{
  "input": "log_mel",
  "tokenizer": "word",
  "encoder_parallel_block": true,
  "encoder_inner_norm": false,
  "encoder_shared_expert": false,
  "encoder_layers": 12,
  "fusion": "cross_attention",
  "decoder_norm_position": "pre",
  "decoder_activation": "gelu",
  "decoder_qk_norm": false,
  "decoder_inner_norm": false,
  "decoder_tie_embeddings": true,
  "learning_rate": 0.0034,
  "epochs": 8.7,
  "adamw_weight_decay_other_params": 0.01
}
Rows from block 7 of the audio encoder of a small audio captioner, named by matrix and row number. Rows with one number within an expert belong to one neuron, the router's apart. Each number is 500 + 25 x the weight over its row's rms, rounded and kept within 0 to 999. All counts start at 0. Numbers have three digits each. After the name is the row's rms in percent of the matrix's.
Before each expert's rows are labels from the 100 clips, of 14976, where the router gives the expert most weight on average: "top examples" is what is common among them. Only what is clearly more common there than usual is listed. The data: struck, bounced, scraped and rolled objects made by modal synthesis. In brackets: how many of the 100, against the usual share in percent.
# router: router (encoder.blocks.7.mlp.router.weight, 16x256, trained with AdamW), inputs 86-128
# up: expert up (encoder.blocks.7.mlp.up, 16x128x256), inputs 86-128
# down: expert down (encoder.blocks.7.mlp.down, 16x256x128, transposed), outputs 86-128

# expert 4
top examples: muffled (low-pass) (62 vs 11.7); action: one hit (50 vs 20); white noise (41 vs 8.6)
router.4 094:542487470490538502528484512520534531512570467530487474506551530480467510521502535522514446498515520494512486512522450501464463485
up.0 108:472520503469498458524502528504489527524502499490489536528498492510507518493488478487480521473483537509489509501473476531441521509
down.0 108:469468506482471517487497526506499494506463529498549535555518505443524485493539457494506499477489578496454520476437509473543507500
up.1 111:487487503485474536521539527535508488467440523512543506523499519538497520446478465499481509447520462490485498434495495490476468523
down.1 111:482487486536502471503472488463516502473506481470459501504494499519523543531477506523509471526485540487484505487519508534553480504
up.2 112:487528477541483451526482495504490507536506519525501525520515459485497543505479483553531475480499495462475500548493496500479487478
down.2 109:515486448520441524468497501487473516454505483547490521537501483491518471506490497512498468478522487497501487490546488479465504467
up.3 096:484516524503489508515485481503484498499527491497456454490496504511467431475520446475479485481495497479492484536497513512478504530
down.3 102:529491487475465499502485487485541527497517543500522487501500499525494507489491488504444481519481472497503477531492513502482522476
up.4 094:522512439492471525477486537487491546463491520496501492490495538466499493492507493492501507518516521517478477473531527509514520522
down.4 093:490472531504503496524514488493515520483471504511504513507533527508501514493496564488504523458485457551525522532497492473480530501
up.5 071:522482467475482463545488515493479485482502492482494537498506479552495540489565478499480495508510472477547539526473530478504500511
down.5 084:496525512520527447486506493526478502512508526514497480501534485491419504524496500535491503470489479525441490520506480470512535515
up.6 078:491474530503477488521484521486467504509503481492484515535492497515546487470445458481510519485519483523521527462493470494496500437
down.6 082:463539534493535478485502480495477531490516474500468506554512495474490504471499478478505498528519508536519516476530499531465548537
up.7 100:511500475497479455484474527510500513514519506465520526488456517471523499552512480463512555528517488503490481493501531535513489546
down.7 104:548510504485507479515491482457508480494510517544460506490470494490517530510474533515483485484496477499525555518461459506548511477
up.8 124:503527467501471496539483531512509488469533485482497530505502504500482431501519500514508505505480482521528461493531482500501511544
down.8 115:495471482502526478502525500484463507532464510536490495443461572509527460473478473474505461516547515480504510534503512546519506512
up.9 101:531502541494484519510522483477561494490498498484476502542505475497473466514490534494491496568533475498504478494523487516501492504
down.9 100:531496479495543464510504471497494539505465512507510484469523521506533530544510512512504498497495444534500489488443489479543493551
up.10 118:496522497470502511507533452501538492465494521472485531538457483515474476458479467497513535480516507468526488538474535485479497498
down.10 112:496479529514507513486499477495508480519474474513525478469512490521483508496463487494488530484483478495501528470429490536511501463
up.11 113:512526501507457506476483540521530459516506512544506504479507499477491486502512496524422515525536481479484461541453478502483500526
down.11 105:458514517526535472545507494531496523495475482517519458476484483516453496475483472516481502536506493491526494520465503476520497485
up.12 099:498540541444473515464489470531512462519500491475496470485505502500458521503503495496472482493517461480506502499535519475502537497
down.12 105:488510518494469507477482497468502490478494486456502516442506503507519499470483515501448517529544493511493482492495520493520497479
up.13 093:468491489487496501494481532502522522484528515478522405448477499522467520476497514490483515457491485497489502532466505494498461511
down.13 086:506534496494522456504487463524522507517476478467511467525490459473504564502553504524558477488519504526479531509483506496545507499
up.14 108:482460530536519509545475527487495490506518469517517467519502530529469502522531471477529481471480516527499502502508469505517504513
down.14 109:537541536494479524515463520498514486534533465487433514499497506508458521481520507525557533518491474463470488483514490497522473469

# expert 5
top examples: medium (77 vs 33.3); membrane (74 vs 12.8); repeated hits (49 vs 19.6)
router.5 102:472466514504467474510480522528491513546489501520508472487513502518499530517517479509491480468451525481443478431515507504476492471
up.0 094:482492510435508489502520547528516474521535515479497476489547471512536552479502504533491491484530537520455520522548467511480490489
down.0 099:553501510499524509541481482485531465519476520495469526519461544529489524474476519477490506505549529524527509478498551496462498499
up.1 074:486487474509464527495476528494521492502492528519508494484492466538495430453539519496472510501486499528495484534531527522522500515
down.1 085:528509474511475480515516481488502482484536533532534467439489456483533463495478532458506474481480509496465493451505471524549486497
up.2 101:508509529534507484467507534475498519518510491533505507473499468525442487461475488471455454478514552454515496437513515504450493532
down.2 100:495535501504465498473546484499495533496486476523504494482489508452503495505483563513475557480455439474541486526506476461514466480
up.3 118:516489490512506483492460490475498517506508548557478497465520531477523489519466459505512475488501510512520475494474534521495497523
down.3 111:513503515536509485500487507490489479545480498468519505456508519517494468487523503518546508507494503524511540509505496496478488495
up.4 087:494493511500508468551453533463485509484493474492507465489435494474507525508495474460478508513498473501503509400473492471494469491
down.4 085:450503477465482465474499494521500534518490494502527496525524481509497514503498543495473500483463489482497531496486475455504522532
up.5 117:516532469480518546491477516523525471523497506508453513496488533482505492519520539494516468468490486523495501493465515462517482508
down.5 112:484528453480475503559538482503464493477534492528517529482507498460545504491521501506509490468482494505484532527501534535501501522
up.6 101:538492522481481502523489513511477498497454514497492575512517501506517502486464499516521492483539536508571539493468495493488535492
down.6 098:514511501536539476495505457466509526532480477503488468502467517463505524502530546542487483492482520514506511526486505509516486515
up.7 085:497537449504477509505563478509518503469541482472543521526516511557529528464499495503479501488487480523487504537527528491449483486
down.7 089:502530473473460452467461517505532513508511478491516478515487533461471525457544507539466554497501509532511469521510468503437470503
up.8 102:514513480482529501477478461483514548504523515476562538519483522513496508456515530521522479514445504497498524460528516471493501545
down.8 097:499511477506505521493524497491485491510497468487463514505531506513491522487532481500547476522510479488496527508470497494452479513
up.9 079:549511503502482510488460543493509493545492480524467489528449488485479472499506496468477488482519514482514483517497466507512506500
down.9 085:459525515517517497476527503470494520488479504519483501494489520494504500492463546550527430452479514541491514526539509529506473501
up.10 091:449521528513517484488496481461461459490499491494493507501502530514539489491480488490467484475522532514537495511496511533541519522
down.10 096:542491508454488501504493478513486467516529483500492473507485545539529523485506467532466480511449484507491462500468556472501527530
up.11 113:501459523479507463479489538518489523483489491527467451489467476527490516495492505541518506520452526525525502475513523519522516511
down.11 111:496507477493519471495477516517502455497519485513500471533488472494505483535526481465507477493449478494529537535455523531458503522
up.12 083:496481486507482493524471534490478464490512449505461457516502485509488509458566477478482503537529468509485511537466507514523508459
down.12 086:523473539560564490479543483518509497518508475506463493503446493490494518495444496506504519482433473504483514478512514497489524545
up.13 111:483492505496491464493559516512501541512471483501500490511538482510445503497470517507506467555491524450508518493498517454499492480
down.13 106:522543538424508531524482492483500485519510476499486557481527537526540536479509497531486502466489463437476499472511480511487490488
up.14 115:433463538533505476484468513496503510558453526494521526494523492500464499489421528538514481461521480508525498460526511503494564522
down.14 103:462499498503472459494516511474519502518487489466517502481476485465505479494508513490507484541508516473473511509511497462522508534

# expert 3
top examples: clamped rod (100 vs 12.3); medium (93 vs 33.3)
router.3 098:516470485488501516499500507555496540520519480520486509462544523498500499463454510500480487499520496509530504507470466506560538511
up.0 072:514541501536523484477505495480512504484458457529500501534520515518538480445507518549495483534468520520477489518470491527484481486
down.0 074:533497536487492489514497462474439511493472470486494461507498522503533441464509494507563518487488489456512481496514468474472500487
up.1 104:461446494507492507514512485468532469498531474472466484529494450507498486473524508488515514490481493464470496523506509523505453519
down.1 098:502518495502505536535466510451474478520505468526449488536514494496489512509514482503500510502468508431526501511464514496478540511
up.2 100:495459506468508501548521510502504485547484500487515508503487522514476497497484479497521499474534502520500509537544493496511500528
down.2 094:539492499490470536512489471502479473505528512472460486530496534501517518507492555526484495482487494514500512508463498527523511524
up.3 087:512464457481489454451457473499530523500496517496514477503508475510483511504510484482497464516499521513497517527483502471488458475
down.3 100:487557540493506505520518555502474521548488493550459485483479490519522496480513489455492496503465507554513497489453505446483498525
up.4 093:535495482544532516478496520497488500504476528510468531511479472486491516479498480515535513461472517465485521512488526524446472483
down.4 092:478475536502509487514476509484497513509472509505499507481519477459474527540470504497508465526464524471540517477526493527517506491
up.5 092:521484492464473450539483505499448534479473517481503483475471469481522492442502492493504502503472521505486497462493507410461539491
down.5 109:535505460503508491449526521470499529520513517522521492470516483468502516484532470562508478501470497502542552508527530511514490488
up.6 080:490524500523505494503545483480506476496543476504471496482490459497539472477479550442496513450492503436486531524507500508471487511
down.6 083:536430513485505531525517483506491467547460477460492533493469493457463545464524528521506501449516536520504512527471447528493475498
up.7 126:486490491521500485477485519518483507457516484542474477489487505505513525472469490472502482548489492494528454526484494502554487477
down.7 115:450516474471505493518495506508474485529450502484516534507525492538450503519467497504472471484504545513468479462480511484533507497
up.8 105:553487529485539533493519500500471464511504501521490513509486479465447518492493513490478476481518496541534517497512475519517523518
down.8 101:477503534538505518492502498509525461505479509563506515544514507518541481516481488451540493481496472500504524478465458535500494459
up.9 088:491483486460484462478519530464449527524483520481476494509526564480488500489473483480559501520500495484493516500538521477503521509
down.9 097:493467485487484500552468465508523518592507513488494473471552514486512471517532498480498449483552526496514486461508449504516462442
up.10 096:481486508481495524509515459500485511463517501490506480481534498487486491504479485486486522541521523527474509509491525487496498482
down.10 095:498479477513470469501500454483470491497506473494501516511499526506540575474491488470503452475495446488537498505532482461529502531
up.11 088:473487476524488511502540537547482498530485500504482533542505488488525509521463507478545535506560515476496504494520497480536471524
down.11 087:501517529486444511467509470489528495526496548524478480522522487487512499520506531535537530523457485492508508462537520499542503489
up.12 117:490501511528484508489508510500514494514484495494464498472478473468482494462481510492506518523503531485510490469470509484525496511
down.12 109:494478512501509484511489497528496510493492498520443480504490468489480513514509497545541469582500496509513498533464482449508546477
up.13 105:505507515522509495500500496461462550499518457483474525472454478481532542449508536480470479518473526497528502449504490522490504497
down.13 105:524538511508525507509504502521480493509541488528540481495498462465454444531519449492489487514460519491455560466527496493478473505
up.14 115:469511531555554486502536466489522517490506469479512505507535507452472511523494525517491489538461523521515509527488428467492502513
down.14 104:532488500503477517477485520504519524527475519470471489511537515491515462500497492555506504445493470480492461474504452483493499491

# expert 0
top examples: steel-like damping (43 vs 16.3); ring (42 vs 12.7)
router.0 119:488519482518534548479531481473462465496477480513494500539501461542501490514496509508516483480504505501418496506494488462485521492
up.0 083:523494485514492483454524483522506508488506438507511482494522503480531480527486509475469506505503504481490494478512470487504485505
down.0 088:510512495580475496534547528507504517547503490482532471494468487538473451484507492498524499516485541529488502504472527521513463488
up.1 103:520471540431541510519451496464539520514490496517479541507515488547483486491486501495500517492550485546500526501468458496456490521
down.1 107:495510507500488540500512516516533518484517502509462516521465510511473517510490509520469476526495498519500488502488476527487471500
up.2 112:507478479415526511487548540521500488488550495448495533533439528539518505490514535478517491511507518516457506505484497491514495453
down.2 108:548472526508510527489477510479470520455469490523482498486518490516546503505511477524496540507447524480475469458496513487475521472
up.3 102:502509468471528499519515463506518465513474492470516506524514525542532473488523516541509470479492530492475520505489482470508523511
down.3 107:514483486487508504513487526490531459463584500509504521509514508498492476493482489544446558493508477495511520519509503522496522527
up.4 103:505493446493494522490468478482495477520507520499499519476486506516472500506459484477487495489520526506486496468528510501517548555
down.4 103:516520485517489471525488503491514531456509522539499471495505521472513500491515489477464473515488476485470446467476477500535481509
up.5 084:527500521491477466514508487459485521496485457516467513500537516532472474530548545489546498499494531463520485496483540519530450536
down.5 092:481510478509481494452473509524493501487496512485522485475482481521482486527462488584468503517474496479499482499485536499475509500
up.6 073:491552523506514515516488503484498495494525463478505530488491448499493544475430520428520508512467463521493478547479527474513471465
down.6 085:473483522514525494524469463475508490480538493487537514535452442486500508508479508486509491530514519462448501491541509505545516539
up.7 096:486490531519462509546501479463449525481490489519504472497498491471471476507508469491536468488460453545530526508509473532518509551
down.7 095:484504522512486503467510475557499501491508547471517503448491518492457466512494535502501527481522553480498481513500508519522521509
up.8 121:474470492555564529483485545471471508528460516510489441497510489545556506497473448529497459484502485484517468505496507459502548498
down.8 116:515502497515493462557506530511535480506478465502518479488549490544496509527521520521457471469445515525512533486550478505542513504
up.9 105:452536468543466500493512517484499503488497507456514464498512532484521545519509514531532482500509544483489511482488492469464537507
down.9 099:534503477533528496466493492487454488446496512519493524501503520484505501509500513484472501507516456479547486527530520504511528480
up.10 105:537509492527472474511468492495478489491508497526508515485538504485495470551518486512482497550489506509479519500491483482482508470
down.10 107:491509526538479512514545531484527483476544486461527506499510480463482454472534474484465461469534505503493515437519497502503472513
up.11 052:533466507487484494506481531486496554518512469509510484458491522477503489476479468523503484523512496543494512532498497474490479490
down.11 059:497492492496499478514496498508491516500482500504544492493472506515515554492491536492563523458511501531542492500484508510473488511
up.12 112:516525472485490489496525524500520549504507500506529511502500489509551490517531538517439470469527462491480519514466505491473498471
down.12 113:509516475472498498518470515536484486562468488499464577488557516511525506422503487509515502531474486489543490479451483497527478511
up.13 097:490550489468489512510487507448460510544499527458537558522521471486482502523480509503511499512563535526543489500512484517491508509
down.13 096:459521499494480508535507515557463514544495504535509484485446470489469524487489512478499494451505546501508505483488479510487469481
up.14 101:463530548463508474524492509492509486544505503506468532514531477520546505474500507528478525455484502514465499516467500487502457534
down.14 101:499471523547506524486499445487506514516492501494486526476502436500482501494495514506490505505512483535523496524481499469498489470